A small contrastive image-text model, trained from scratch: 35.7 epochs.
Rows from block 5 of the image encoder, named by matrix and row number. Rows with one number belong to one neuron. Each number is 50 + 15 x the weight over its row's rms, rounded and kept within 0 to 99. All counts start at 0.
# fc1: MLP up (encoder.blocks.5.mlp.fc1.weight, 640x160), inputs 80-159
# fc2: MLP down (encoder.blocks.5.mlp.fc2.weight, 160x640, transposed), outputs 80-159
fc1.362:46 89 49 66 64 70 36 40 37 35 36 42 72 59 80 58 38 53 66 36 78 22 31 62 42 77 17 73 32 33 58 34 52 48 31 65 48 72 45 10 53 50 34 37 44 54 32 59 64 32 82 45 40 60 61 23 43 40 58 65 12 63 39 58 69 58 37 52 28 54 52 60 47 41 43 52 96 40 40 51
fc1.364:74 27 41 87 59 67 33 53 67 37 46 24 55 48 44 47 37 54 71 37 67 66 61 30 60 29 37 61 43 34 54 69 36 75 38 60 59 64 31 41 40 61 47 62 56 21 26 68 32 34 26 45 44 45 48 55 54 62 52 80 66 56 48 53 52 43 28 45 75 70 47 41 50 63 36 45 38 56 72 49
fc1.365:67 46 82 42 47 76 17 61 82 46 58 53 66 72 47 41 51 46 65 47 81 43 58 41 47 64 74 57 53 70 11 70 63 59 38 77 52 70 51 63 32 40 30 41 65 52 57 48 10 54 63 30 58 40 49 38 51 46 47 67 60 33 68 52 34 56 32 31 29 29 64 45 66 73 61 26 16 30 39 66
fc1.366:51 39 43 55 79 44 61 51 62 55 27 38 56 54 63 47 49 62 75 53 42 56 55 68 47 31 51 74 57 61 51 45 57 65 66 40 40 37 44 56 44 53 17 60 41 40 38 57 19 63 45 65 38 75 46 30 17 64 45 50 59 81 46 71 36 61 46 63 75 58 30 47 56 61 69 52 56 55 63 56
fc1.367:11 48 58 50 54 47 65 34 08 30 24 65 26 72 63 64 47 46 46 60 53 59 65 57 83 34 25 70 46 54 70 56 60 47 57 36 39 63 57 28 65 47 36 55 61 44 10 63 78 53 70 59 58 39 55 42 50 45 37 51 58 66 70 28 54 50 69 38 50 54 64 59 70 61 40 72 49 06 48 45
fc1.368:49 42 56 80 64 62 54 34 39 61 44 57 31 48 28 39 70 44 51 58 69 55 70 57 28 47 65 61 45 48 38 63 81 52 41 35 46 38 45 56 52 51 76 55 23 48 62 37 42 48 44 26 41 41 34 46 38 46 32 54 00 57 75 59 32 69 51 36 28 61 39 43 65 53 63 31 56 63 60 29
fc1.369:58 30 59 38 55 45 52 65 48 45 22 47 69 46 53 24 42 30 31 50 53 45 44 24 44 32 56 45 52 14 48 66 71 31 62 66 80 59 47 62 31 62 16 55 38 57 70 53 43 54 81 88 40 74 48 50 69 45 33 42 31 53 43 18 68 48 46 50 59 53 87 51 67 56 46 29 34 41 51 54
fc1.370:55 56 44 70 53 64 67 22 65 51 62 33 64 57 61 56 53 28 71 43 36 45 53 53 41 68 47 45 55 00 25 58 61 42 50 32 60 49 57 70 29 66 41 45 60 34 51 55 39 57 40 58 37 69 96 40 50 57 59 75 49 45 29 33 69 55 36 50 40 65 76 60 57 58 09 61 72 26 12 51
fc1.371:48 71 54 68 53 68 50 67 51 60 48 24 35 34 42 41 75 64 57 62 53 27 76 60 29 60 40 66 33 40 67 69 54 48 42 77 35 27 44 22 64 22 22 43 41 48 67 63 77 40 84 61 29 38 69 39 75 50 61 53 30 61 44 64 45 54 42 56 51 68 64 38 49 45 50 09 47 65 48 41
fc1.372:55 47 53 49 61 57 59 65 34 90 60 40 37 63 55 38 76 70 53 57 41 74 79 32 43 65 35 60 57 65 65 63 38 36 53 77 49 11 70 37 40 47 58 48 67 50 49 41 45 56 69 59 27 63 51 33 49 37 45 25 58 20 55 26 50 12 74 73 70 35 32 49 60 63 41 47 41 36 69 48
fc1.373:19 41 34 57 51 67 48 46 64 59 61 33 53 50 49 39 66 53 52 63 66 29 43 62 66 46 29 54 63 48 63 34 56 48 61 63 28 55 44 38 51 29 35 44 56 78 43 36 46 59 50 62 47 88 35 53 45 38 24 38 64 47 45 46 35 52 70 39 58 50 54 33 49 48 62 62 43 74 60 48
fc1.374:64 63 55 48 48 47 56 50 74 54 49 53 46 44 49 24 65 49 64 44 48 46 55 60 55 41 67 68 59 30 67 67 52 35 49 47 44 55 45 40 46 39 56 49 22 90 80 60 44 74 41 45 41 64 91 35 28 74 54 71 40 37 48 47 44 39 58 48 43 30 54 32 37 44 81 83 51 41 53 48
fc1.375:57 42 30 46 37 36 45 67 53 33 41 52 49 18 53 56 68 36 53 61 42 43 55 30 60 50 44 54 29 68 54 52 46 53 18 49 47 32 49 70 63 37 28 57 55 60 41 66 48 53 68 75 53 43 45 13 35 30 72 76 41 59 52 90 40 37 69 68 39 47 31 46 82 58 58 33 57 69 75 87
fc1.376:48 38 52 69 49 30 49 59 37 37 51 84 48 21 61 72 58 77 34 51 16 75 62 46 44 33 54 29 54 68 20 42 72 38 34 54 79 44 44 40 82 47 39 51 60 59 38 50 71 60 55 55 57 20 44 45 44 28 43 38 48 56 50 37 49 69 56 36 54 63 64 39 35 70 71 22 57 23 58 42
fc1.377:25 56 14 37 57 73 39 42 50 51 57 33 49 44 58 00 47 69 45 68 56 41 55 35 64 55 24 86 38 47 77 59 44 46 35 62 68 60 69 70 46 26 27 52 52 53 58 48 29 50 49 51 55 42 30 52 54 31 66 53 31 55 65 38 57 47 66 39 30 55 62 43 58 12 41 69 49 45 70 43
fc1.378:61 89 69 36 40 37 85 60 58 29 19 71 45 35 55 31 71 55 45 38 71 55 25 22 46 50 45 26 35 41 75 58 20 23 53 52 62 62 76 54 63 24 49 49 53 56 31 60 33 48 49 46 50 53 53 47 34 38 42 43 55 69 44 34 69 56 67 49 47 74 76 28 64 52 54 24 44 49 73 56
fc1.379:68 87 51 30 57 39 56 47 62 46 27 74 22 40 40 61 59 66 49 44 39 45 39 42 17 58 51 60 57 67 31 52 42 34 58 27 66 59 83 66 35 48 23 68 52 58 44 53 51 63 29 28 44 51 43 36 38 34 50 48 52 60 80 49 63 22 51 44 26 49 85 64 73 70 52 41 69 40 29 48
fc1.380:50 21 49 45 63 49 56 69 53 38 37 36 37 39 67 50 68 43 32 56 48 50 53 69 45 45 51 56 53 58 42 58 62 73 46 68 28 59 53 33 58 60 59 28 50 47 46 45 52 35 53 48 75 66 17 49 67 24 55 36 69 52 28 76 67 54 72 48 65 37 33 65 58 67 53 45 25 63 63 57
fc1.381:37 98 25 50 84 30 36 37 48 67 35 53 51 41 43 45 78 54 64 67 50 63 37 54 35 76 55 60 54 40 59 47 56 77 57 54 46 72 29 40 26 43 47 53 66 67 29 71 44 24 61 59 33 42 54 59 52 62 59 54 42 22 61 73 53 68 37 43 48 53 42 46 44 66 35 58 52 55 40 47
fc1.382:49 54 34 65 43 59 27 37 68 36 74 53 35 36 68 99 58 43 74 38 44 26 56 28 66 39 67 65 54 62 77 59 50 43 60 59 84 59 68 60 30 24 52 64 32 50 51 33 56 34 51 48 63 52 48 33 37 58 66 41 57 41 60 64 68 53 48 71 71 48 28 39 54 67 62 49 44 40 00 72
fc1.383:56 29 63 57 50 47 48 27 35 71 57 56 72 52 54 48 57 63 22 48 60 51 75 51 47 51 56 40 68 33 42 54 29 36 45 42 67 81 32 55 17 41 44 43 25 61 74 49 73 55 69 68 56 69 67 58 21 51 50 43 51 44 60 68 63 71 72 47 63 53 68 48 48 69 40 35 66 87 86 44
fc1.384:60 51 45 49 32 71 71 42 68 35 64 19 44 51 41 61 60 38 41 68 49 52 48 41 67 24 65 75 28 59 68 18 47 67 68 48 33 65 40 74 51 38 53 19 38 54 60 34 19 34 67 25 69 76 40 22 47 26 59 68 34 59 50 77 46 53 44 53 55 51 58 44 33 63 65 45 30 48 21 55
fc1.385:34 14 29 49 35 62 34 48 73 58 60 43 66 52 67 46 46 56 44 69 82 59 46 40 53 46 28 35 43 69 56 73 71 43 70 55 46 33 66 29 67 68 51 56 56 53 29 71 48 71 36 41 31 52 26 60 28 77 28 12 56 66 25 27 73 69 57 69 58 55 68 50 67 73 39 45 41 61 47 53
fc1.386:72 46 56 60 34 60 11 39 47 15 41 33 44 51 50 58 22 69 29 59 64 64 46 45 50 57 31 42 67 47 45 58 71 25 48 44 46 45 53 35 42 74 74 46 59 60 51 39 41 41 35 36 32 24 53 22 91 68 43 83 51 21 53 37 41 58 60 57 64 72 55 46 57 43 31 74 58 53 45 28
fc1.387:44 22 16 51 67 40 58 62 25 61 54 29 51 50 69 36 67 43 47 51 73 45 36 52 53 38 63 57 59 55 58 57 47 63 30 57 20 30 64 54 59 47 63 63 38 32 08 48 64 64 79 79 57 30 53 46 43 34 62 34 56 55 53 46 65 54 35 68 39 48 42 56 40 69 13 33 71 49 46 58
fc1.388:32 37 37 49 57 38 62 47 41 81 42 59 61 80 63 25 48 51 39 47 59 37 37 46 47 62 57 36 42 63 42 73 39 52 07 56 52 56 44 34 47 43 65 70 49 25 23 65 48 42 33 36 44 60 60 22 64 49 62 43 29 63 35 52 78 40 43 60 48 74 57 14 54 61 47 53 36 48 54 56
fc1.389:47 40 53 47 28 99 38 37 71 28 48 74 33 62 64 31 63 78 62 32 58 67 57 52 22 63 37 38 36 44 57 40 59 67 50 72 42 57 58 51 39 43 38 50 62 68 54 45 38 79 54 36 47 45 47 43 47 35 55 76 52 55 41 65 65 49 38 61 35 56 24 31 44 42 45 44 66 73 52 44
fc1.390:48 72 33 48 56 64 64 70 47 75 45 44 59 43 57 38 40 17 31 41 50 58 28 57 57 41 46 40 51 67 45 32 62 45 50 65 69 73 22 69 19 34 52 52 61 51 57 55 34 41 52 72 42 71 35 58 57 43 67 22 31 21 43 38 12 49 60 46 52 63 57 55 56 53 74 63 69 70 54 54
fc1.391:32 80 81 40 65 69 69 26 31 67 31 61 42 25 37 23 65 59 56 36 43 63 44 49 34 43 22 48 45 40 68 56 44 22 64 46 69 65 58 75 31 55 42 76 38 50 51 49 51 18 33 51 29 35 33 68 64 32 63 38 37 51 45 63 46 52 34 53 58 38 69 74 43 61 72 56 60 86 45 45
fc1.392:28 48 60 61 66 54 57 72 55 48 48 49 38 45 48 29 62 49 32 54 57 89 41 44 28 48 41 48 33 67 80 56 42 50 44 32 92 25 64 58 52 55 64 30 33 47 70 34 51 35 44 59 59 31 21 43 58 21 54 62 79 45 57 73 44 29 30 65 49 14 55 25 43 55 39 52 57 57 41 56
fc1.393:64 64 25 39 46 39 49 69 27 22 46 62 64 47 72 25 39 94 61 75 40 66 56 46 66 44 50 60 40 60 63 43 72 46 52 53 40 64 62 45 41 29 61 41 45 52 33 75 42 58 61 71 50 39 42 43 56 62 42 45 77 62 40 33 77 45 29 53 53 80 34 66 33 69 36 44 24 30 56 37
fc1.395:45 48 40 53 77 57 61 26 48 60 61 54 53 53 73 43 59 61 63 18 44 42 34 41 43 68 31 54 40 54 50 49 43 44 80 58 70 29 38 23 34 27 79 20 33 66 55 47 36 32 71 58 65 46 79 46 43 66 50 18 44 50 45 49 66 65 73 42 59 46 29 43 44 58 65 55 40 40 26 37
fc1.396:63 63 35 66 47 73 32 43 65 65 41 32 54 34 72 51 64 48 56 26 59 56 37 55 49 69 13 68 43 46 55 35 66 44 35 59 53 47 56 69 74 42 44 36 57 53 40 29 68 65 46 64 35 33 52 27 59 71 33 55 54 25 57 33 61 22 50 49 61 89 40 66 31 51 51 77 54 57 44 43
fc1.397:61 84 48 41 49 27 73 68 61 63 53 53 65 55 59 48 38 59 56 39 66 66 57 48 32 70 65 52 49 38 50 10 59 59 63 43 45 65 27 62 59 53 57 26 82 38 70 62 57 12 35 51 63 79 19 50 51 12 50 47 46 61 48 40 64 55 45 53 69 56 63 61 30 48 36 47 46 67 47 56
fc1.398:32 14 33 39 45 44 60 65 50 50 33 36 48 28 37 45 60 34 58 66 39 52 56 49 42 17 39 64 34 65 59 44 67 66 27 61 53 52 38 67 40 53 24 36 55 54 58 63 42 72 64 90 48 48 69 36 54 41 75 69 24 67 62 69 57 35 57 59 71 56 32 30 65 58 71 42 54 84 49 87
fc1.399:63 69 61 58 24 69 25 36 48 40 49 44 38 63 46 40 50 55 67 68 66 40 67 53 54 17 81 69 40 62 66 40 52 41 43 67 70 50 70 36 29 51 30 58 71 54 66 79 57 39 61 34 59 36 51 33 57 59 45 85 69 33 65 53 39 45 33 35 19 40 71 78 62 54 36 53 29 05 43 39
fc1.400:62 69 61 36 61 37 63 39 58 69 33 59 59 45 48 54 66 47 50 20 37 62 76 65 30 47 55 74 51 68 44 44 54 56 40 41 32 61 61 54 45 64 54 68 36 59 47 53 37 69 08 52 44 44 62 04 42 36 49 38 41 41 51 69 66 34 83 44 35 56 75 54 17 60 61 48 67 38 54 50
fc1.401:56 65 53 62 49 09 42 53 41 35 26 33 55 52 47 53 67 37 33 65 61 47 45 71 51 35 59 57 23 65 52 40 59 46 54 24 47 51 60 69 67 53 59 34 50 69 39 54 73 37 58 60 63 62 55 56 49 26 28 66 06 36 47 56 56 59 56 23 51 61 34 43 52 53 59 56 54 68 55 37
fc1.402:55 55 40 67 45 67 66 50 71 26 46 54 33 48 28 79 73 30 55 82 22 69 48 44 39 47 65 51 50 44 22 58 94 43 58 18 57 81 60 33 57 55 63 48 66 44 35 58 56 52 50 25 36 31 70 39 56 65 42 45 33 51 47 34 46 24 46 84 58 50 44 54 48 55 78 50 65 22 60 61
fc1.403:77 59 49 44 56 61 44 53 44 46 50 78 46 68 44 72 54 72 50 57 57 50 65 28 35 22 44 45 47 63 45 42 67 58 67 53 46 41 28 13 44 25 38 53 63 65 67 45 59 46 51 85 36 33 70 43 61 48 52 48 68 63 43 36 44 52 35 54 59 43 42 40 44 75 56 54 47 46 55 58
fc1.404:82 64 28 49 32 52 45 96 56 28 45 80 46 57 51 72 71 25 35 60 22 37 48 30 54 40 61 55 62 49 52 43 68 48 64 35 32 51 60 50 28 63 85 38 54 44 39 61 65 56 39 55 46 45 53 36 42 50 68 32 24 46 38 20 55 37 61 52 49 70 54 59 50 65 51 43 42 49 48 67
fc1.405:47 24 48 52 54 65 54 74 58 42 54 48 59 60 81 56 35 35 32 29 66 31 70 39 42 54 47 39 49 61 41 44 60 70 51 74 35 41 50 59 60 59 68 35 41 59 49 48 35 33 27 61 47 79 48 47 63 31 68 43 73 42 27 60 52 51 53 34 40 33 49 47 56 60 29 39 48 41 46 42
fc1.406:63 08 58 33 25 34 48 75 36 26 60 81 58 44 18 51 61 37 44 59 54 30 69 49 52 29 99 37 52 59 46 52 42 41 53 55 48 43 31 32 46 51 50 42 76 58 61 65 38 51 50 48 80 34 24 44 72 29 34 35 36 37 50 51 57 40 75 23 61 38 37 22 56 68 58 27 58 82 40 58
fc2.362:60 00 32 20 55 35 40 39 50 47 64 43 27 63 63 32 19 57 29 43 42 33 48 57 63 59 52 41 47 33 66 49 41 23 42 41 41 48 41 70 61 49 21 78 39 63 54 52 62 80 33 34 36 57 75 55 50 68 52 41 46 44 46 54 49 53 40 72 62 64 62 57 53 22 64 57 37 46 82 74
fc2.364:44 79 56 44 44 36 41 39 36 41 43 82 41 69 49 38 78 51 56 67 48 66 37 65 29 68 82 45 27 49 79 47 64 75 30 46 39 18 69 40 56 42 41 62 38 79 37 75 50 31 36 57 45 31 56 56 39 65 75 59 61 43 18 57 55 25 41 38 27 62 39 32 60 48 38 51 63 53 56 53
fc2.365:52 65 54 23 09 19 40 23 55 39 53 57 64 61 52 58 62 44 50 31 66 56 56 68 38 51 43 45 48 63 55 54 82 52 50 30 58 48 69 39 51 45 47 50 26 13 82 67 71 36 34 41 48 39 55 64 52 65 57 60 54 53 41 65 66 56 76 41 64 57 44 48 33 36 59 20 69 53 49 34
fc2.366:57 40 63 53 63 46 70 52 45 43 66 41 50 18 41 50 29 54 52 81 25 40 64 48 52 55 71 33 46 57 67 36 53 55 53 37 58 50 22 77 67 39 62 19 95 57 51 44 26 32 28 36 49 67 74 30 88 30 43 81 51 47 28 56 54 36 52 50 32 54 44 53 78 68 67 55 82 40 61 73
fc2.367:59 30 45 44 47 47 55 57 29 41 28 80 72 19 45 45 52 60 34 41 66 64 92 41 50 85 76 64 68 43 48 52 42 50 54 37 42 52 43 42 79 65 75 67 65 81 28 57 76 66 45 45 81 30 67 41 56 50 47 53 43 54 55 48 26 50 71 55 43 41 36 48 50 49 42 73 61 36 31 46
fc2.368:42 90 43 24 48 48 33 23 65 49 35 78 56 54 57 30 42 57 55 64 63 25 38 63 59 75 40 66 55 55 63 92 60 41 65 51 58 35 51 47 16 51 32 26 63 40 76 47 48 48 54 63 61 45 63 22 46 43 80 49 48 38 44 54 44 34 57 36 53 50 79 60 56 70 32 65 51 52 55 51
fc2.369:32 76 66 39 48 34 55 32 48 75 65 93 79 36 43 43 45 44 68 29 54 78 37 38 54 38 58 57 56 52 53 26 52 58 48 54 59 09 40 27 70 45 47 73 42 47 39 46 41 46 51 30 58 24 31 58 70 33 40 53 72 56 23 51 56 68 39 32 46 30 56 66 29 25 75 30 44 62 56 49
fc2.370:77 53 35 68 60 50 42 42 14 34 51 46 65 41 55 52 41 52 71 44 28 37 50 34 49 39 27 39 45 49 44 44 48 62 62 51 73 38 66 48 50 60 59 54 53 68 59 34 59 39 29 37 37 52 46 42 44 36 37 53 35 96 52 53 44 66 48 62 66 48 24 70 49 65 78 64 61 37 71 63
fc2.371:55 37 47 56 62 60 46 35 59 61 44 38 39 67 71 62 11 77 77 48 21 57 39 61 40 55 36 65 44 59 34 60 34 60 47 50 38 63 68 46 35 56 61 48 35 64 60 39 20 83 79 50 53 69 29 69 62 55 43 25 34 80 48 56 64 38 65 31 51 59 73 34 72 44 72 69 39 55 84 25
fc2.372:56 39 42 43 74 39 57 48 54 69 37 58 27 37 58 79 46 27 69 55 51 40 28 28 52 52 64 51 47 40 38 47 39 54 26 62 69 38 49 71 65 55 87 47 44 56 73 76 70 55 67 53 57 42 49 18 57 67 57 50 19 40 51 61 47 38 44 49 47 46 49 80 30 32 50 50 54 40 60 59
fc2.373:50 42 34 54 37 66 65 34 48 45 64 37 47 53 21 41 55 73 47 46 09 51 44 41 44 52 52 53 78 51 41 54 46 40 42 58 23 51 37 72 54 60 38 38 58 76 41 67 51 26 75 45 78 54 62 58 63 29 46 31 67 47 50 31 54 62 57 62 51 21 65 40 56 53 50 42 72 56 67 53
fc2.374:50 47 61 51 49 75 28 52 11 84 64 39 70 52 19 72 34 68 38 48 49 68 35 61 52 70 37 34 44 57 72 46 74 46 47 60 53 35 71 74 63 58 51 86 37 45 51 85 45 40 32 47 21 52 59 69 58 41 38 53 73 32 42 48 41 44 54 64 65 42 59 57 34 59 73 36 39 21 51 52
fc2.375:25 32 49 42 54 53 55 80 41 40 65 37 28 62 35 76 60 64 62 67 19 46 68 58 42 33 54 50 56 50 44 41 63 52 44 60 59 76 39 63 75 51 71 36 76 38 61 36 59 49 80 65 67 42 38 13 17 27 56 48 40 65 50 58 41 58 34 47 42 24 61 59 51 66 73 45 32 28 24 61
fc2.376:43 31 60 28 53 57 50 36 20 53 62 50 36 50 49 75 60 56 60 27 39 58 55 53 31 34 61 33 65 49 52 28 10 56 57 38 76 71 49 56 38 69 79 53 42 46 25 68 51 73 49 42 61 53 50 65 49 49 64 62 36 47 52 55 59 28 28 49 62 70 36 52 01 63 73 43 40 69 61 66
fc2.377:72 46 41 66 60 41 42 51 83 59 64 86 45 47 44 77 43 47 50 46 40 46 28 63 69 56 74 45 73 37 31 21 26 76 30 53 32 48 48 61 56 73 67 54 59 68 80 33 75 63 46 35 60 48 42 52 42 53 47 36 45 55 37 75 34 58 31 57 60 47 54 74 54 00 57 35 30 28 44 35
fc2.378:39 35 34 84 72 72 36 61 84 52 59 43 51 45 53 58 53 33 61 35 70 48 53 20 62 55 61 67 46 57 42 26 58 13 68 61 44 37 55 51 42 32 44 38 81 70 84 49 34 37 42 49 56 63 18 33 44 48 49 40 34 50 54 49 62 52 40 84 49 21 47 34 65 47 66 65 50 56 27 61
fc2.379:68 41 82 54 59 76 57 45 46 55 70 38 50 29 56 46 56 35 54 63 59 62 57 55 72 34 65 23 64 17 54 60 40 05 54 53 37 74 45 18 53 51 27 61 58 75 72 49 35 58 62 67 55 59 18 53 39 31 37 56 39 38 66 41 83 60 51 39 62 57 15 47 46 59 73 58 30 54 60 68
fc2.380:26 71 42 79 50 45 32 52 24 51 57 70 31 63 58 60 45 38 38 37 50 31 39 45 76 69 41 35 53 61 38 36 42 47 53 48 47 66 65 58 35 57 48 60 38 26 60 35 49 66 54 29 79 30 64 45 42 36 69 55 68 57 61 50 68 73 36 59 43 42 50 60 38 50 62 29 28 60 51 41
fc2.381:77 65 43 39 67 28 60 50 68 16 49 43 64 45 54 51 33 66 64 50 56 66 46 66 55 49 55 46 59 58 49 51 41 50 44 52 17 39 73 71 48 46 63 53 54 55 43 41 69 31 32 63 58 55 37 55 35 48 58 46 47 78 29 48 64 71 34 66 52 54 47 63 58 74 46 57 67 87 37 68
fc2.382:74 33 55 36 59 62 54 43 66 44 40 54 63 40 50 52 49 57 58 26 59 70 80 45 41 36 36 56 57 49 61 45 76 36 70 58 38 37 87 51 28 42 50 27 63 19 37 51 77 26 73 49 40 52 28 63 37 52 54 32 63 55 51 48 59 11 60 53 54 63 41 63 58 38 43 74 58 72 51 39
fc2.383:51 68 52 32 40 69 50 64 48 34 52 44 65 63 58 59 25 52 49 63 76 36 71 74 65 35 44 33 35 72 52 29 70 46 35 11 58 74 71 71 56 51 51 83 53 42 53 49 68 43 55 38 53 54 43 56 50 93 35 54 66 62 43 51 09 09 37 63 33 61 31 65 56 49 49 44 52 58 40 38
fc2.384:63 69 48 63 62 39 51 49 46 57 54 54 46 46 55 46 39 58 46 38 40 46 33 51 77 33 44 37 75 44 62 70 43 65 55 49 60 70 63 62 28 61 63 37 52 35 44 09 90 17 57 53 71 55 60 30 35 59 21 56 49 56 58 67 56 37 65 71 35 17 57 59 41 52 16 70 30 49 52 55
fc2.385:77 67 47 42 48 32 07 42 47 56 46 59 52 43 99 50 76 49 70 45 63 49 43 53 46 47 40 64 61 42 46 55 38 26 41 34 64 63 59 57 59 39 81 60 52 44 66 33 45 50 64 60 61 34 54 38 70 61 56 33 45 40 34 29 66 35 52 52 44 65 34 55 67 46 45 61 49 42 56 29
fc2.386:15 67 61 83 66 44 57 42 53 79 41 61 41 32 59 62 56 52 63 77 41 59 93 54 35 44 49 58 30 46 66 62 62 24 60 69 56 37 57 63 52 49 34 37 38 45 59 49 48 46 42 60 24 44 78 55 28 61 58 54 74 63 40 45 67 47 36 41 52 36 62 56 52 00 73 78 56 55 49 55
fc2.387:36 67 88 25 61 47 23 48 22 42 40 41 49 49 58 54 44 55 50 51 32 51 77 66 51 49 49 27 51 24 62 45 46 42 60 52 18 80 37 51 64 41 65 43 44 69 67 28 39 46 55 55 30 63 60 60 56 32 72 48 14 73 47 58 34 64 63 54 47 67 47 46 50 27 72 54 50 53 73 42
fc2.388:48 36 40 49 39 26 44 52 50 53 33 43 50 46 40 46 67 33 72 84 58 21 38 11 52 61 54 67 38 52 41 68 71 61 58 60 81 47 33 35 33 46 25 77 55 30 31 51 25 47 60 77 34 80 47 46 54 40 37 66 32 49 60 72 54 35 50 47 63 65 76 45 24 56 46 58 23 63 39 43
fc2.389:59 66 61 49 32 54 68 50 33 52 50 35 19 48 56 49 46 50 39 52 46 61 55 16 77 55 37 70 57 46 44 79 46 72 44 40 66 64 43 52 35 28 41 68 62 12 46 54 39 76 67 64 69 46 45 44 50 63 46 53 84 53 34 62 41 43 33 33 63 36 74 49 13 07 27 41 22 66 68 46
fc2.390:64 47 65 33 40 71 29 43 79 44 54 51 65 54 21 45 43 43 42 17 35 35 67 31 53 54 66 50 48 59 59 66 59 36 45 55 64 37 69 42 48 51 67 52 52 71 36 24 57 55 61 27 68 57 66 45 70 74 45 57 17 38 46 55 48 68 41 36 69 52 52 35 74 87 22 23 54 67 49 72
fc2.391:66 35 78 30 43 43 37 45 46 73 72 55 69 48 52 19 64 51 67 44 52 50 25 48 42 41 55 48 20 31 28 44 62 54 29 45 46 40 70 71 53 36 53 40 35 61 61 38 43 63 69 73 52 64 35 44 48 38 36 51 38 52 56 64 38 53 51 47 21 56 22 55 49 80 56 71 71 63 64 60
fc2.392:45 49 21 54 75 61 65 32 49 73 21 44 40 72 67 39 54 69 56 28 60 49 47 65 59 49 53 31 58 37 41 40 40 37 58 66 08 47 56 63 11 58 49 45 43 56 55 17 53 49 68 73 52 60 51 38 21 20 56 61 38 76 57 32 48 62 63 66 42 72 78 44 39 78 49 12 35 40 38 62
fc2.393:52 54 71 71 59 62 23 69 51 50 55 39 50 35 63 48 49 70 28 45 52 48 46 66 52 56 46 55 51 76 81 40 62 24 29 40 46 60 65 41 57 67 50 50 78 60 30 33 37 47 67 30 77 53 41 54 80 45 21 41 58 67 54 18 36 35 48 51 44 68 21 65 69 86 37 68 73 35 44 63
fc2.395:57 61 30 54 61 37 52 76 30 46 54 49 43 61 73 47 31 57 64 45 60 39 75 60 64 35 28 51 36 48 71 65 70 63 52 51 31 52 47 45 47 50 52 70 52 62 32 51 70 46 31 31 31 78 59 71 67 53 58 37 70 32 43 32 47 55 82 54 41 24 69 54 64 42 59 46 44 39 23 30
fc2.396:30 14 76 42 72 65 53 33 25 23 56 53 43 70 77 62 52 48 69 64 67 26 38 33 45 83 51 64 29 55 75 44 37 48 53 66 39 48 48 58 70 49 72 31 59 53 63 88 37 55 61 58 48 60 44 72 52 49 51 50 51 73 34 45 43 40 22 78 36 41 34 00 50 28 50 57 51 61 40 60
fc2.397:40 57 43 74 72 54 42 49 56 03 50 32 63 52 60 71 43 36 55 60 58 23 59 21 40 39 42 78 33 40 44 45 43 19 49 50 59 61 49 49 40 59 68 63 33 52 86 43 50 55 50 78 60 23 34 29 51 54 59 37 67 79 48 71 70 48 43 48 57 77 57 61 45 72 54 91 41 69 37 30
fc2.398:34 32 32 42 63 46 66 58 49 17 40 52 53 44 72 66 76 47 57 76 31 48 58 50 45 37 66 40 58 36 50 19 49 65 39 23 47 43 49 47 58 57 53 22 71 54 72 41 51 55 75 73 81 61 56 47 31 39 60 52 64 77 37 34 42 74 36 63 57 38 37 47 49 71 56 24 43 42 29 71
fc2.399:68 54 53 68 46 24 58 50 54 12 44 63 40 40 73 46 35 67 34 61 31 50 51 49 38 60 59 34 51 48 53 76 51 49 66 79 50 60 59 47 45 53 42 57 44 38 73 57 42 31 47 23 41 33 52 42 24 61 39 48 33 62 78 62 52 56 54 28 66 38 59 75 52 58 52 71 61 67 41 46
fc2.400:32 41 48 38 61 71 31 58 50 39 45 11 41 82 48 28 35 78 65 80 59 50 45 55 30 40 58 24 58 43 37 55 50 49 63 65 61 58 34 40 52 45 32 61 46 66 48 79 66 44 68 58 65 49 59 71 44 53 41 38 46 44 73 48 58 36 50 55 63 45 28 59 71 64 84 29 56 53 30 28
fc2.401:60 37 61 72 22 48 90 25 52 56 08 84 54 41 76 65 16 47 45 33 70 50 58 51 68 67 52 60 39 44 50 67 22 53 48 57 27 47 64 44 53 51 76 53 59 53 44 60 29 49 45 55 46 43 39 78 30 40 58 56 59 49 60 58 41 58 46 58 55 48 37 39 31 03 49 51 19 51 45 62
fc2.402:40 51 40 46 58 67 40 25 21 44 55 57 34 26 48 50 46 44 73 42 68 41 31 51 62 77 66 39 47 54 62 44 51 28 29 67 30 56 40 38 31 37 44 40 65 24 51 32 72 38 32 44 68 38 62 65 44 38 47 38 41 67 37 53 54 48 46 33 66 65 69 49 52 17 42 75 41 39 30 29
fc2.403:32 30 58 57 47 25 56 74 24 75 55 76 47 37 58 51 44 33 60 54 52 45 62 57 43 40 55 28 61 74 22 48 59 47 30 55 76 29 63 32 39 61 41 42 23 24 24 44 55 51 55 52 27 68 60 37 78 73 60 58 61 42 47 45 42 54 23 56 69 74 70 44 31 00 62 60 33 63 42 62
fc2.404:62 51 60 30 65 66 55 30 46 49 39 65 51 39 48 56 41 15 66 65 26 65 67 40 44 62 56 57 47 71 56 83 49 43 44 59 51 59 32 06 54 47 67 13 74 28 49 75 41 56 52 77 47 29 44 43 53 46 77 59 25 38 70 56 63 28 33 60 67 44 67 43 77 45 61 30 43 76 56 70
fc2.405:27 60 35 56 58 51 41 44 41 50 43 84 48 59 77 40 62 45 32 63 69 32 49 42 57 39 62 35 38 88 33 61 31 58 35 24 42 61 54 63 47 69 56 49 57 26 60 44 41 65 60 36 54 35 43 48 39 23 76 50 55 54 37 24 51 62 79 53 53 51 51 51 48 62 64 41 53 60 26 46
fc2.406:37 51 40 48 38 49 56 37 36 75 34 71 72 69 61 46 22 66 60 28 78 61 11 53 48 82 26 52 73 41 60 60 53 72 63 28 49 71 42 46 60 63 52 36 33 25 33 41 36 54 25 78 72 42 72 49 15 68 44 60 58 74 54 39 65 48 29 46 60 80 54 67 36 00 33 34 51 32 59 54